From a checkpoint of a small model that answers yes/no questions on an image's attributes.
Model: 8.91M parameters, 64-pixel images, encoder arch preact_resnet, encoder norm batchnorm, encoder activation gelu, encoder depths [4, 4, 4], encoder widths [48, 64, 96], fusion encoder width 256, fusion encoder layers 8, fusion encoder norm rmsnorm, fusion encoder activation quick_gelu.
Training: adamw at rate 0.0013, 7500 steps.
Data: trained on rosettes with rotational symmetry, 14.8 epochs.
Rows from block 7 of the image encoder of a small model that answers yes/no questions on an image's attributes, named by matrix and row number. Rows with one number belong to one channel. Each number is 128 + 24 x the weight over its row's rms, rounded and kept within 0 to 255. All counts start at 0. Numbers have three digits each.
After each channel's rows are labels from the 100 images, of 14848, where the channel reaches its highest value: "peak at" is the part of the image that holds the peak. Only what is clearly more common there than usual is listed. The data: rosettes with rotational symmetry. In brackets: how many of the 100, against the usual share in percent.
# convs0: first 3x3 conv (encoder.blocks.7.convs.0.weight, 64x64x3x3, each kernel summed), inputs 0-63
# convs1: second 3x3 conv (encoder.blocks.7.convs.1.weight, 64x64x3x3, transposed, each kernel summed), outputs 0-63

convs0.54:100125132110127142081082134071122132122109109143115101103080111114115102132132142077085137138129095097108097116080141117175093143113141134128125103093106140104118143082113144121142132117119117
convs1.54:163167130126140131101104101128157135136137144140123156152148147126136102131115107153107123175139127118132136070149123096088156130177131154141159175120142148146086087180151112138111123122130089
peak at: middle right (45 vs 11.7)

convs0.31:129120087121085103132143165107079097126090097113131099098151124084142119110168109150107107093119126124101177111138101148122104128152154098120147106159137112143129110133115157136152101109146172
convs1.31:115119151121119132119110127087116158168101107119132104128115121177130139137136160097127156089187134118120121189122143158183129124113150148125125103121153137102155170117155123106123124140151075
peak at: middle left (57 vs 11.7)

convs0.23:158112149149152112150155141148131183074139142160115083136133115137111144154137169140176102117109138145154140162123158143153114133128128111112127151116129128154160129091119118123179191130143146
convs1.23:130125109102118125125092141152144108158110096098129138077126124094112132080110129160080127124164132149104105117117114129108129142114133143130107111132126131104051113164152144090142080143089145
peak at: bottom centre (57 vs 11.7)

convs0.0:117128091081154139162148140124122126140114141140165108129105116111116130126105084077139129125103165114161107182124151110122118108176126117152121159133114121133116135063124105114104152124098080
convs1.0:141096175127136156099122099115126125142134128136131101157137149123152121129092140132082126137132087125101164154151161129165140168118151139120136102142155139104056175142166155099142133125136102
peak at: bottom centre (67 vs 11.7); bottom left (28 vs 9.8)

convs0.57:122146145125125140084115137127116105097127119120138187112154132120104108096105100109148106115107045087138136114090108111143127112138080089134103089132112148127092102127098119129119143116114107
convs1.57:098120113078133148129124141170135127134149139134134141093100122088134179136151095127123127129118112128123088133146108105084152128122072082121099093167075105136114097130145135097136114139122158
peak at: bottom right (57 vs 9.8)

convs0.30:131153138127103108091104139127145123087140114111123177113153121133081112113115106147108119134103064093138127121078119131135136122129120086129081061128105135111090113134094125136109144103108123
convs1.30:096132110084123143113117134132146103127122150130134143095093116102122159146160114132119105132119106101111085128135092113107138127109070091117091094162091088106143087136148134081105102159131142
peak at: bottom right (62 vs 9.8)

convs0.14:111106090106136115130110129106128112113135112085089101106107145106107120124113152100110133114090105085131048096108121145148124066140127117127106122122118101112120120118108108081092134101112123
convs1.14:129083130124088106147135150096089144116132139124160065139109125121132122081124067079124094073122143134131119146122121100109122137098124111105131140134083126174130112116117107139108133101143142
peak at: bottom right (45 vs 9.8); middle right (40 vs 11.7)

convs0.36:120150146125108098062088120108136143112111112114112158094130115133086096127128153130071115128118077098136134130081144145137117128143122102129087067122102133125102140122092123153116133109126105
convs1.36:113160109088139148128121146150148106121100133127109175143114153122129156148122104172119096177130126112123099116168099091102142141118073129117120117133121109090100097157139148078110097144149102
peak at: middle right (50 vs 11.7)

convs0.4:165139123138174120163112114151117132115091106133116082114089111136084101119095122110088114143112084090150104107140135136106129140174132109105111117105106136114121117088100106119086160089125140
convs1.4:159105139120137157112139128107140115136110151146140093145129150132131115097128149095132150099156168141131177170133157135145129147110114134110129157160132145087139112156138147106153113187151052
peak at: bottom left (64 vs 9.8)

convs0.59:138109095118149119115091105099149111131115139098157089140138149157117102148114141138053120137103118104157086114131178137172117116123128136151112157141121123144070146119124130129081129102119102
convs1.59:097138122142097106140137141104127135147098159143115132097101128124081098098140080132181141109121148106155146135100085094134101119077121126092143110117122096136159096105136139133113099130180116
peak at: bottom centre (47 vs 11.7); bottom right (34 vs 9.8)

convs0.8:138148111128144138101104126128099180104100108110104117114126133121095112141124192071116158113115134164107124079100142168143102124132113097118095142124096107146139129137121088106131143107082108
convs1.8:121135135125097134114117088095120050133139132138158086130149090113138103131130051130120107109155121121142129101135163125115111123112127144097153162136132109124148092123141140148165094157157136
peak at: top right (50 vs 9.8); middle right (39 vs 11.7)